Weights of a small class-conditioned image diffusion model: 4M parameters, batches of 128.
Rows from block 4 of a small class-conditioned image diffusion model, named by matrix and row number. Rows with one number belong to one channel. Each number is 50 + 12 x the weight over its row's rms, rounded and kept within 0 to 99. All counts start at 0.
After each channel's rows are labels from the 100 images, of 14976 (inputs lightly noised), where the channel reaches its highest value: "responds to" is what is common among them. Only what is clearly more common there than usual is listed. The data: simulated grey scan slices of phantoms with and without marks.
# convs0: first 3x3 conv (model.mid.0.convs.0.weight, 192x192x3x3, standardized in use, each kernel summed), inputs 64-127
# convs1: second 3x3 conv (model.mid.0.convs.1.weight, 192x192x3x3, standardized in use, transposed, each kernel summed), outputs 64-127

convs0.106:49 40 67 50 63 35 52 42 53 59 66 51 47 41 71 46 44 64 33 56 50 46 43 55 50 47 67 54 57 50 49 46 47 71 44 46 40 56 35 43 65 52 53 71 39 61 51 44 56 27 59 20 33 66 30 52 44 67 47 53 34 46 40 46
convs1.106:64 54 60 39 50 65 63 45 38 54 66 63 42 51 48 31 46 27 46 73 64 60 65 58 44 50 63 60 40 59 49 47 31 28 62 43 46 53 62 41 24 40 43 37 54 61 37 48 46 48 40 60 40 52 51 26 51 56 59 60 66 38 67 32
responds to: belly

convs0.61:71 46 47 35 65 51 51 42 52 47 51 58 57 73 39 37 44 51 51 52 48 47 47 35 59 55 41 68 42 66 61 43 44 52 68 64 36 38 51 58 59 50 34 39 65 56 37 73 63 60 62 51 50 46 49 23 61 61 41 61 51 42 30 56
convs1.61:49 53 62 40 34 68 64 64 49 63 47 56 41 33 49 61 58 69 43 26 47 66 31 51 28 36 75 53 46 47 45 59 59 30 62 47 51 43 48 53 41 52 55 64 23 63 62 16 39 43 44 59 57 37 72 54 53 37 54 40 34 39 28 47
responds to: limb

convs0.184:53 59 41 69 43 56 55 44 57 47 48 34 64 68 51 42 53 61 46 52 69 48 49 50 44 53 42 52 36 60 59 46 59 59 42 45 58 44 67 36 57 30 53 44 52 49 49 54 47 65 47 49 72 56 51 54 50 69 65 43 47 65 59 52
convs1.184:66 47 59 76 55 42 42 64 30 47 39 46 49 40 58 64 57 30 50 60 51 61 61 65 55 28 60 56 47 50 45 48 39 35 58 64 29 54 33 56 44 58 57 47 42 42 50 47 54 48 58 33 58 38 50 66 68 15 48 72 54 47 36 53
responds to: chest

convs0.40:52 37 49 62 50 36 50 39 45 46 61 48 38 41 59 44 48 36 41 51 50 42 56 42 32 43 75 49 54 46 31 40 70 61 36 29 48 26 73 45 58 60 48 65 40 50 51 60 60 39 59 50 71 50 37 46 53 69 47 46 55 35 58 54
convs1.40:54 50 25 42 38 58 53 34 27 69 29 28 43 51 30 46 49 48 73 65 49 43 63 44 43 46 27 57 40 59 58 46 38 52 49 65 56 76 41 34 66 45 75 47 58 45 54 52 71 59 47 27 27 34 56 34 43 56 55 51 52 64 26 53
responds to: belly

convs0.188:58 43 38 53 68 68 81 75 49 72 47 45 48 45 49 49 30 71 50 34 49 67 43 39 27 44 55 75 28 40 69 47 42 41 35 54 34 64 54 58 66 57 65 42 42 40 39 33 53 57 41 58 38 59 67 39 35 55 57 60 63 38 59 37
convs1.188:48 43 59 52 36 36 50 39 49 47 65 48 55 58 48 43 56 55 24 54 45 43 60 58 39 45 44 45 48 63 67 60 38 71 60 39 56 32 41 55 39 42 60 52 64 46 58 81 30 60 60 64 74 55 29 62 53 35 54 62 50 41 63 64
responds to: head

convs0.138:49 53 65 34 56 49 62 55 58 50 62 50 29 46 59 58 48 59 60 60 41 58 35 40 65 53 36 28 57 48 57 52 58 29 43 55 52 48 40 48 42 59 60 47 41 62 56 44 51 34 44 43 50 43 60 31 51 42 55 54 48 52 69 61
convs1.138:49 56 49 33 40 76 48 46 71 58 63 67 56 40 62 39 45 63 64 35 67 49 55 40 70 61 43 57 44 45 45 22 48 57 66 44 54 65 56 55 37 39 32 59 85 71 63 48 62 51 44 40 64 65 51 59 40 50 39 38 55 51 43 47
responds to: head

convs0.189:34 60 52 50 34 45 36 37 40 45 62 50 60 41 55 50 54 45 44 47 44 56 59 42 36 49 55 32 50 57 47 55 44 53 44 53 69 72 49 47 60 28 47 45 56 78 55 56 58 55 59 40 60 45 40 50 68 45 49 57 42 54 52 57
convs1.189:68 37 52 36 46 40 44 43 55 56 46 39 48 48 53 36 37 68 33 56 44 35 41 69 47 59 47 39 52 53 60 38 49 25 56 56 38 33 47 50 65 47 45 43 70 46 41 29 40 54 57 39 41 50 51 62 46 48 63 49 62 53 42 61
responds to: belly

convs0.113:37 56 44 61 46 64 66 66 51 67 57 48 44 46 31 67 35 61 47 57 48 56 56 42 47 40 43 37 39 63 52 33 43 39 49 40 66 73 28 36 43 48 75 48 49 26 51 39 40 55 60 61 48 52 59 44 40 49 38 60 55 44 47 40
convs1.113:51 40 56 62 47 66 43 52 54 42 50 45 59 33 57 50 44 37 66 75 52 38 42 63 51 42 53 34 65 38 62 51 64 41 78 53 31 23 53 43 59 58 59 31 63 44 53 55 67 39 53 50 44 51 63 49 42 60 43 42 36 48 63 47
responds to: chest

convs0.69:57 50 35 33 42 48 27 60 53 56 48 65 42 52 47 40 78 59 59 30 58 52 68 61 21 52 80 45 70 46 38 50 65 62 57 74 55 40 58 42 49 57 35 48 44 57 68 75 41 44 52 50 45 36 35 78 29 38 57 37 58 57 52 52
convs1.69:39 66 34 53 54 55 48 45 51 60 47 53 36 40 52 45 44 47 68 77 63 32 55 50 55 49 40 36 57 38 41 74 64 38 49 56 44 53 47 64 55 63 63 56 52 56 45 47 55 78 60 71 68 62 43 31 30 60 25 47 66 59 46 38
responds to: belly

convs0.178:52 42 57 47 66 42 55 54 38 41 63 65 63 50 47 37 49 45 49 28 46 37 42 44 65 52 70 35 52 39 39 50 47 49 79 53 45 61 63 52 49 50 59 54 55 50 41 38 33 44 65 57 54 32 42 45 59 52 51 38 54 37 55 34
convs1.178:47 54 32 67 42 33 43 57 43 42 55 62 43 49 75 67 36 52 36 42 37 49 46 52 65 33 57 72 41 46 49 58 63 58 37 55 34 46 35 38 59 35 59 47 65 44 51 19 25 56 39 40 45 66 51 23 52 60 35 64 37 35 49 56
responds to: chest

convs0.96:50 54 69 43 36 57 46 39 54 68 51 29 53 30 61 52 43 54 54 65 54 67 37 73 51 44 55 41 49 39 45 66 24 53 34 62 64 44 50 52 55 55 51 30 53 76 51 49 47 48 24 30 56 51 49 68 46 57 55 56 54 55 57 52
convs1.96:63 65 49 44 46 35 52 47 62 36 53 56 71 47 40 53 75 42 40 24 49 52 51 70 45 50 60 48 45 53 42 55 47 48 47 38 19 40 60 46 31 66 40 56 41 45 40 69 34 38 46 82 50 50 53 68 54 64 42 36 52 46 60 49
responds to: low contrast; chest

convs0.60:42 66 56 42 46 42 64 65 48 58 39 50 63 56 53 36 48 55 56 32 49 53 51 65 34 53 67 63 47 40 49 60 33 42 68 43 60 53 63 45 50 70 71 35 49 48 55 33 53 47 39 21 44 47 54 56 55 37 44 33 64 45 57 54
convs1.60:77 57 42 49 72 63 46 41 52 58 71 62 58 52 57 51 47 58 48 42 61 78 53 69 51 38 41 54 45 73 47 51 49 70 47 55 62 60 61 68 45 25 65 55 51 65 30 72 53 46 66 78 43 42 47 45 60 50 50 79 62 43 64 36
responds to: belly

convs0.114:43 57 68 39 29 69 50 74 55 65 41 50 43 43 36 58 48 42 50 50 42 48 43 34 60 54 31 39 56 46 46 47 37 54 53 56 79 78 41 63 43 42 35 25 50 31 77 67 34 57 62 51 50 51 39 69 49 39 40 45 52 68 54 52
convs1.114:60 46 19 76 38 38 67 51 64 32 40 66 63 49 51 45 44 53 67 35 68 58 54 46 36 45 47 63 45 66 45 53 48 40 44 55 26 45 49 64 43 50 59 65 50 51 54 60 48 59 28 56 49 46 67 43 54 37 57 30 58 48 41 61
responds to: belly

convs0.104:59 50 47 33 45 49 65 47 35 57 53 39 49 35 69 57 50 39 75 40 45 75 59 68 28 55 88 49 57 54 57 61 60 44 24 52 31 34 38 50 51 43 34 60 42 57 25 48 42 56 77 59 52 55 44 50 53 63 60 36 46 59 59 56
convs1.104:60 50 54 51 54 57 61 50 70 51 53 27 54 48 34 48 55 46 48 55 57 51 55 37 48 52 34 46 52 65 68 40 34 43 65 50 64 76 55 44 29 49 37 47 35 37 63 55 67 45 45 39 40 51 54 30 66 47 58 44 59 36 51 66
responds to: belly

convs0.3:68 51 68 60 31 40 46 47 49 52 66 49 54 60 36 58 62 41 53 65 50 77 43 43 41 41 47 36 48 44 47 47 65 53 28 42 58 35 54 55 58 27 29 45 47 31 54 46 63 64 56 44 65 47 48 77 39 63 34 28 41 33 41 53
convs1.3:37 71 26 41 52 46 50 69 50 53 58 38 45 52 58 42 46 34 73 56 79 45 62 43 37 62 57 62 56 66 53 39 55 58 56 57 45 68 60 60 46 69 47 45 44 31 40 69 59 63 41 60 39 51 56 58 50 55 47 50 39 65 40 32
responds to: head

convs0.19:51 53 43 54 62 55 60 49 56 61 43 41 58 49 31 42 50 33 52 38 52 49 48 37 62 65 42 39 20 36 56 41 71 64 37 52 55 62 44 63 47 34 60 37 52 44 51 43 43 60 57 67 40 49 54 32 49 59 54 48 55 30 61 47
convs1.19:39 40 30 58 61 40 56 49 47 44 52 61 48 26 64 58 26 58 50 51 51 69 46 56 64 37 52 71 59 52 51 46 51 34 49 55 52 45 60 40 55 43 62 36 35 49 53 28 51 38 52 41 47 58 58 52 66 60 40 55 53 60 65 43
responds to: belly

convs0.156:52 45 86 49 28 67 44 59 46 58 54 56 49 40 37 59 47 49 58 49 71 44 56 39 50 50 33 47 54 47 52 38 55 45 48 67 59 61 57 74 47 67 67 54 45 37 50 33 38 36 49 66 40 51 45 38 52 47 38 35 65 58 58 33
convs1.156:44 46 44 42 57 37 43 58 46 32 29 53 49 43 70 66 57 37 55 28 37 36 76 47 50 50 69 58 30 35 54 57 51 65 31 38 47 52 41 29 44 52 43 29 49 36 47 54 55 50 46 62 64 47 44 71 32 79 53 62 44 59 68 55
responds to: belly

convs0.9:51 51 48 49 60 40 34 64 42 42 49 44 53 45 61 36 62 28 59 64 43 72 58 60 24 28 42 50 59 49 54 66 63 28 56 37 49 36 47 33 53 54 59 56 54 57 37 64 49 50 57 49 49 71 58 43 33 70 41 27 54 47 31 58
convs1.9:61 60 34 46 59 54 74 51 64 30 52 43 37 57 42 79 45 57 53 47 52 46 53 44 83 64 58 45 72 51 56 33 60 51 46 56 66 65 49 48 69 33 37 34 45 47 55 41 54 69 74 55 70 55 34 38 44 26 60 73 56 39 61 36
responds to: chest

convs0.147:55 53 23 52 46 60 61 46 48 53 47 43 62 63 51 43 63 42 42 44 47 48 54 56 20 49 48 59 44 60 43 58 58 58 36 59 49 42 63 51 62 31 38 40 65 52 41 71 63 48 53 65 64 44 27 38 51 48 49 52 38 53 49 49
convs1.147:49 26 45 64 41 51 29 32 42 60 71 55 47 49 57 81 53 63 49 58 30 41 44 56 59 68 39 39 53 61 69 36 36 53 44 64 79 67 43 26 40 63 76 41 32 55 60 45 37 72 37 29 40 57 65 59 45 34 48 59 66 57 45 63
responds to: low contrast

convs0.10:32 41 73 63 47 29 44 51 58 58 52 34 56 37 34 45 54 23 44 62 56 19 34 49 51 49 56 62 48 42 50 40 59 56 45 69 53 57 52 26 48 50 32 55 81 49 50 41 35 46 43 34 68 50 35 43 45 60 42 37 51 43 62 62
convs1.10:49 51 32 44 69 39 36 53 40 39 42 70 49 43 49 79 25 43 51 53 56 66 63 57 67 45 57 33 49 36 58 37 59 18 34 46 56 38 51 47 47 59 75 35 19 51 54 32 53 60 56 28 42 77 67 55 51 58 60 60 44 41 38 57
responds to: chest

convs0.144:52 72 41 54 62 48 45 61 61 56 41 39 57 31 52 29 52 52 46 57 54 48 58 45 32 42 57 63 45 25 46 33 45 43 33 46 58 57 54 50 43 36 74 49 49 63 43 35 61 61 45 57 54 50 67 41 35 52 52 35 50 29 11 55
convs1.144:48 49 59 40 51 45 44 45 48 55 67 46 41 75 41 59 42 36 52 51 53 61 47 63 47 53 38 74 58 80 66 61 52 46 68 56 46 60 51 56 49 36 64 59 60 60 37 47 50 47 56 46 56 60 36 45 58 51 67 68 52 63 53 62
responds to: belly

convs0.158:41 59 45 67 31 53 46 54 34 35 27 57 57 52 58 68 41 43 64 32 71 41 48 36 55 59 41 66 54 46 38 30 60 43 63 80 55 34 65 69 44 43 41 39 55 58 60 68 46 39 37 68 45 51 32 74 46 46 30 48 46 57 27 42
convs1.158:36 46 56 53 46 48 52 61 42 37 55 68 63 49 50 49 58 64 13 48 40 52 61 61 43 53 82 51 60 50 43 53 53 44 57 49 44 59 46 33 43 78 58 49 50 67 40 41 66 65 46 60 61 49 41 74 37 49 44 71 37 55 53 52
responds to: belly

convs0.187:39 54 51 59 63 40 34 56 40 32 40 52 34 43 62 52 53 41 34 44 39 21 60 64 36 49 46 55 59 43 46 42 61 72 49 67 29 38 48 42 41 44 60 61 47 27 58 58 47 44 53 77 52 45 53 73 52 41 60 44 58 57 61 59
convs1.187:35 55 45 33 50 44 54 54 58 64 58 66 51 49 49 16 51 50 50 37 34 61 34 48 55 42 25 56 46 52 63 67 41 59 62 41 47 44 40 48 50 50 22 67 47 66 34 51 48 43 44 34 53 42 50 30 59 53 28 50 46 50 31 59
responds to: belly

convs0.55:51 29 41 60 49 55 53 57 47 52 58 51 42 42 40 57 50 68 63 50 49 44 59 46 70 53 17 54 55 47 66 51 58 48 54 48 38 35 70 33 44 52 52 73 21 34 52 34 43 31 31 80 49 44 48 67 59 52 43 60 39 43 60 60
convs1.55:32 40 58 54 42 55 61 36 33 36 49 39 61 53 35 80 48 50 51 44 32 39 40 44 50 57 62 49 38 24 55 59 35 78 41 31 55 47 38 40 43 40 30 41 37 42 43 61 56 43 55 37 59 49 47 55 61 46 59 51 48 62 59 65
responds to: chest

convs0.33:57 56 76 38 47 24 40 52 23 27 53 52 61 61 48 31 50 35 53 56 61 24 40 43 50 76 62 41 61 44 30 37 62 49 56 64 39 54 37 45 38 65 49 66 64 58 45 37 39 55 64 45 46 61 46 62 52 47 60 33 58 61 26 35
convs1.33:65 46 61 44 39 64 56 50 75 74 60 66 41 54 33 42 50 50 40 28 66 59 50 52 43 48 39 40 33 49 49 36 54 56 51 60 39 63 56 49 25 47 37 36 40 60 63 30 63 57 34 26 37 27 53 46 37 50 35 48 52 55 41 47
responds to: belly

convs0.21:42 57 60 51 49 42 49 56 49 43 09 47 74 48 41 58 38 41 52 50 48 60 43 28 50 65 83 40 50 56 58 51 65 54 56 66 52 37 45 50 50 65 68 43 42 47 51 32 51 45 48 22 42 73 42 23 63 58 55 54 54 51 32 52
convs1.21:57 62 50 34 65 52 72 65 61 34 57 45 47 57 43 53 59 57 39 59 39 32 58 44 53 64 48 51 57 56 57 56 53 55 44 54 68 40 42 48 58 45 33 56 53 33 50 78 43 46 68 78 62 66 39 47 31 32 44 37 45 47 52 57
responds to: head

convs0.24:48 44 69 27 39 31 46 52 50 49 63 57 61 54 54 62 44 39 50 31 44 56 38 64 08 51 81 44 55 45 48 58 67 61 67 65 37 39 47 46 46 40 49 57 59 54 50 52 69 64 61 52 43 50 33 51 47 62 51 34 48 38 58 68
convs1.24:60 47 59 52 91 52 49 55 39 22 59 52 47 39 60 49 36 48 22 70 43 59 51 47 53 48 52 50 43 32 38 50 41 49 34 41 62 61 42 60 36 50 29 39 32 50 53 63 55 28 56 50 50 34 59 47 62 55 38 81 39 66 25 44
responds to: chest

convs0.78:31 39 11 39 41 50 57 47 41 61 69 47 64 45 37 65 56 52 52 51 49 44 44 52 53 42 47 55 39 51 63 62 80 39 31 67 51 67 62 67 44 53 67 16 58 52 53 40 35 47 61 40 40 80 53 44 43 39 68 50 49 40 35 50
convs1.78:37 52 56 60 61 45 40 62 40 27 39 52 36 46 47 51 31 43 42 63 57 30 32 57 49 57 54 50 52 35 30 48 35 49 56 57 39 49 28 70 68 54 63 62 29 52 38 48 70 40 45 63 71 26 55 41 40 31 40 59 46 57 63 41
responds to: head

convs0.133:46 62 46 51 50 75 45 71 51 49 49 44 40 54 72 60 44 25 53 74 52 54 56 48 42 58 30 39 60 46 49 36 52 35 48 32 41 45 35 59 31 58 57 53 54 66 25 48 50 55 43 57 39 52 54 39 59 74 56 47 50 65 58 34
convs1.133:58 32 45 52 52 43 56 29 52 69 57 37 57 40 42 42 57 63 63 55 43 52 54 60 57 54 21 45 56 51 63 56 44 42 29 30 56 40 57 50 48 38 37 36 45 34 68 35 49 43 44 38 50 56 43 30 51 43 63 43 67 49 54 56
responds to: head

convs0.34:60 56 34 59 35 64 46 47 47 47 50 35 33 26 51 67 41 50 52 71 64 67 58 62 48 49 49 63 66 47 40 45 46 57 65 46 62 67 66 43 45 48 54 36 32 48 51 62 32 39 38 53 66 53 48 37 68 35 51 33 60 49 41 72
convs1.34:57 35 63 38 60 60 54 56 52 56 52 52 45 57 49 28 65 47 52 37 47 48 52 41 67 49 38 54 53 56 51 17 65 50 57 72 24 44 51 81 39 54 41 51 49 49 73 54 64 52 59 48 55 31 67 76 61 56 39 54 36 49 55 38
responds to: head

convs0.89:42 63 60 73 41 44 54 59 40 40 64 51 50 29 50 52 47 47 46 58 45 44 55 56 21 48 58 53 51 44 65 42 51 55 43 52 39 51 39 60 68 26 62 57 29 41 40 28 54 31 67 65 39 58 54 74 51 37 40 36 51 55 58 44
convs1.89:42 28 28 40 58 44 46 57 71 58 55 52 73 60 34 49 42 61 30 57 48 43 35 51 65 46 47 62 48 74 47 46 42 37 52 52 52 63 54 38 50 36 70 46 31 84 53 40 45 28 35 43 58 48 27 49 36 44 54 73 45 44 47 54
responds to: belly

convs0.71:40 61 56 50 37 29 39 59 53 55 54 52 43 56 91 40 39 35 48 70 42 61 49 44 53 47 42 30 57 51 40 22 73 61 61 45 67 64 72 34 48 51 31 46 65 73 62 63 50 49 56 53 48 60 43 26 47 59 46 43 24 54 43 46
convs1.71:71 33 70 38 57 56 48 32 35 64 40 79 51 26 07 45 71 48 60 59 51 53 51 51 57 71 50 35 52 55 54 66 45 42 58 57 54 48 27 71 64 64 49 50 59 30 39 47 40 59 62 44 59 42 31 66 70 32 51 51 62 43 45 56
responds to: low contrast

convs0.92:44 63 46 44 43 31 55 31 52 43 73 59 56 61 53 45 51 40 45 47 44 56 59 56 12 54 59 40 65 68 61 75 65 20 66 50 36 59 45 65 57 44 45 39 27 46 26 44 48 52 48 57 51 35 53 73 38 47 53 37 35 57 41 48
convs1.92:41 51 56 70 57 55 40 57 50 41 46 22 61 66 25 42 45 48 46 61 48 45 33 66 71 50 35 52 47 44 47 54 29 50 43 57 61 50 40 61 48 42 52 48 35 59 65 51 47 49 41 53 55 57 51 47 47 51 51 51 54 50 44 67
responds to: limb

convs0.121:63 45 51 29 20 50 69 58 43 49 42 31 57 46 44 30 47 44 50 41 59 62 51 54 36 45 77 50 37 51 39 53 73 61 40 32 50 54 30 37 55 52 64 34 73 68 61 45 53 63 67 48 63 55 30 58 55 66 60 48 54 55 49 47
convs1.121:58 47 38 50 64 73 58 46 44 26 53 40 45 57 40 62 46 54 48 47 53 58 43 69 46 43 26 46 36 54 59 52 64 43 24 50 65 58 36 47 43 44 50 57 55 45 70 62 56 34 72 84 53 44 67 48 64 40 59 58 46 24 51 47
responds to: head

convs0.161:53 57 57 65 53 59 47 40 25 62 41 41 42 49 51 55 30 46 76 46 53 66 52 32 41 54 62 35 59 55 51 49 36 32 57 44 56 38 46 48 57 66 64 54 29 49 54 54 74 47 49 38 34 48 45 53 56 52 61 39 57 53 46 48
convs1.161:57 22 37 58 28 43 43 38 38 66 59 53 39 48 54 48 43 73 42 65 43 55 34 47 39 48 43 57 54 40 40 36 54 63 33 65 66 55 62 53 64 75 45 58 51 70 28 61 65 52 54 66 60 46 62 52 53 36 44 59 51 51 60 49
responds to: belly

convs0.116:36 41 52 44 53 34 48 37 66 50 55 42 56 49 41 36 64 33 34 34 50 38 34 57 38 47 74 55 51 61 43 39 32 55 76 65 57 56 78 28 41 45 32 23 49 50 52 34 58 35 61 65 48 58 43 38 62 51 58 37 43 43 67 56
convs1.116:57 62 66 50 53 58 33 45 29 66 38 63 43 48 26 42 51 42 48 45 30 78 48 56 61 54 54 22 39 58 56 43 68 36 38 55 42 55 36 66 60 50 55 43 47 57 42 43 39 40 40 44 55 46 69 55 54 42 65 67 52 63 41 69
responds to: chest

convs0.2:48 59 40 62 49 70 58 57 44 35 49 60 64 39 76 66 36 60 57 54 64 42 59 68 36 60 60 63 38 53 57 63 35 28 64 65 56 60 59 39 70 46 51 59 47 46 58 57 49 42 37 63 31 74 33 56 38 52 38 56 60 77 63 60
convs1.2:38 32 43 37 52 55 52 51 65 55 71 31 51 57 66 53 63 45 24 46 27 52 55 47 50 46 64 52 61 36 40 53 59 61 52 37 47 52 52 57 49 60 26 33 56 40 40 63 51 44 65 65 62 66 50 54 22 36 42 55 47 50 42 57
responds to: head

convs0.95:65 52 41 42 62 35 58 72 52 44 65 52 36 49 47 54 40 44 73 37 48 57 54 61 39 60 21 50 48 47 71 45 46 54 45 38 48 42 29 34 50 44 42 65 54 34 52 33 58 47 66 65 48 31 66 42 49 73 50 62 41 54 40 55
convs1.95:52 46 40 50 35 48 56 50 31 45 52 41 51 40 61 64 40 33 24 44 22 60 52 55 64 29 62 36 40 62 50 56 54 44 52 38 50 55 51 28 46 49 30 36 60 49 47 39 29 66 45 47 34 50 40 60 47 66 70 36 45 58 57 60
responds to: limb

convs0.107:47 71 33 70 59 31 38 29 45 36 62 53 47 52 20 28 45 37 40 53 64 33 35 30 76 56 52 35 49 47 44 39 50 42 59 44 48 54 73 53 53 45 36 54 48 63 66 50 29 54 61 53 70 44 31 28 58 59 58 36 53 42 46 66
convs1.107:50 59 75 29 69 46 65 60 60 55 40 45 48 39 32 47 73 57 50 58 46 33 41 55 33 59 46 55 31 53 45 49 60 72 54 69 38 24 38 39 37 41 41 30 41 63 56 29 43 46 61 46 43 47 53 64 65 47 47 57 39 43 48 34
responds to: chest

convs0.91:50 55 70 46 56 47 39 44 37 66 55 45 53 50 58 43 42 45 54 48 44 51 55 73 51 47 50 64 61 36 52 40 53 57 79 41 29 55 47 45 62 36 64 62 62 39 40 42 39 64 37 40 32 22 56 44 34 48 45 37 49 42 51 54
convs1.91:54 66 48 53 44 44 54 56 59 42 35 53 60 72 37 58 60 49 58 58 54 64 62 49 59 48 75 60 41 70 32 33 51 65 29 42 60 59 50 20 44 53 42 46 53 48 49 56 22 52 45 75 36 72 32 63 37 63 52 43 49 48 64 62
responds to: belly

convs0.38:43 59 26 45 55 60 42 50 31 48 58 42 25 59 57 36 53 46 48 39 45 59 59 45 64 53 39 61 44 59 55 46 57 39 62 53 26 40 29 53 54 49 55 50 44 49 58 52 50 59 69 46 53 47 62 66 53 59 50 45 41 47 53 33
convs1.38:38 36 51 59 38 51 62 52 57 58 50 36 53 56 38 47 50 48 60 49 63 46 52 26 37 34 69 47 47 54 36 54 48 76 32 61 54 35 70 59 56 57 57 39 60 54 63 60 49 53 51 35 23 46 30 35 83 66 54 60 44 34 66 57
responds to: belly

convs0.130:43 45 48 49 38 55 40 50 47 51 56 46 56 56 59 43 51 49 29 56 47 50 55 47 33 52 57 40 43 46 40 40 51 72 35 50 49 78 65 41 45 63 67 63 59 44 30 25 49 60 66 64 48 61 40 52 41 49 53 48 64 45 86 55
convs1.130:51 24 55 50 68 52 62 55 30 44 49 41 38 31 52 49 36 40 87 48 48 76 44 53 38 65 29 56 54 39 48 70 65 47 44 40 36 44 39 72 53 59 46 44 45 38 73 58 34 35 49 44 37 34 55 32 55 48 43 62 39 41 49 56
responds to: chest

convs0.39:57 53 57 47 75 27 63 48 32 48 46 59 37 64 22 53 36 37 61 44 50 49 55 40 81 49 40 66 37 49 64 49 68 48 58 54 48 64 31 59 55 45 28 51 54 55 43 52 44 65 40 60 49 53 53 43 40 53 55 56 49 55 73 39
convs1.39:32 44 68 28 49 48 52 37 56 44 63 46 55 68 53 53 67 48 51 45 49 37 48 35 43 72 53 52 49 59 52 63 56 53 44 49 51 36 42 58 33 59 44 56 26 37 55 66 35 57 74 58 66 71 39 50 50 25 58 44 34 48 43 60
responds to: head

convs0.81:59 53 37 59 49 64 29 60 52 52 34 58 58 64 44 61 44 19 52 47 32 50 45 50 55 46 81 25 43 43 46 32 63 67 65 32 53 42 49 60 60 73 47 44 45 55 68 75 59 50 76 38 47 47 37 30 56 64 36 24 56 36 52 57
convs1.81:54 72 43 42 54 48 45 49 41 52 35 46 42 67 73 30 57 62 43 59 46 66 49 33 41 47 28 60 61 52 55 79 52 57 36 35 75 45 41 46 55 47 20 56 47 52 48 45 54 37 29 43 69 26 66 58 33 37 43 37 51 63 48 76
responds to: head

convs0.48:60 41 64 48 45 74 37 55 28 48 42 52 63 64 66 61 51 52 62 55 65 61 47 42 30 47 74 49 46 51 49 42 59 40 55 76 72 36 30 42 48 51 30 34 40 47 51 68 49 55 55 45 29 41 50 78 38 44 46 53 52 51 86 43
convs1.48:51 50 71 49 61 61 49 40 36 56 56 54 68 48 45 63 27 62 44 75 38 42 34 45 34 58 48 47 52 56 60 66 50 46 53 39 67 59 49 52 47 67 39 27 66 62 39 55 61 49 48 56 28 45 57 66 43 52 41 51 52 73 61 57
responds to: limb

convs0.28:65 48 52 48 39 52 52 64 54 43 58 49 59 34 50 45 43 81 65 32 61 32 38 43 27 47 57 42 48 49 32 36 44 58 58 52 42 41 32 55 50 60 57 55 51 57 65 52 52 50 63 52 42 47 50 61 29 61 32 53 42 37 56 40
convs1.28:58 61 44 44 69 76 40 30 46 42 61 65 32 50 44 71 35 37 38 47 37 49 62 48 43 31 55 38 42 53 71 42 71 30 47 56 55 50 35 44 39 43 48 23 35 63 59 31 48 31 44 60 49 64 54 64 47 53 49 55 47 59 56 46
responds to: limb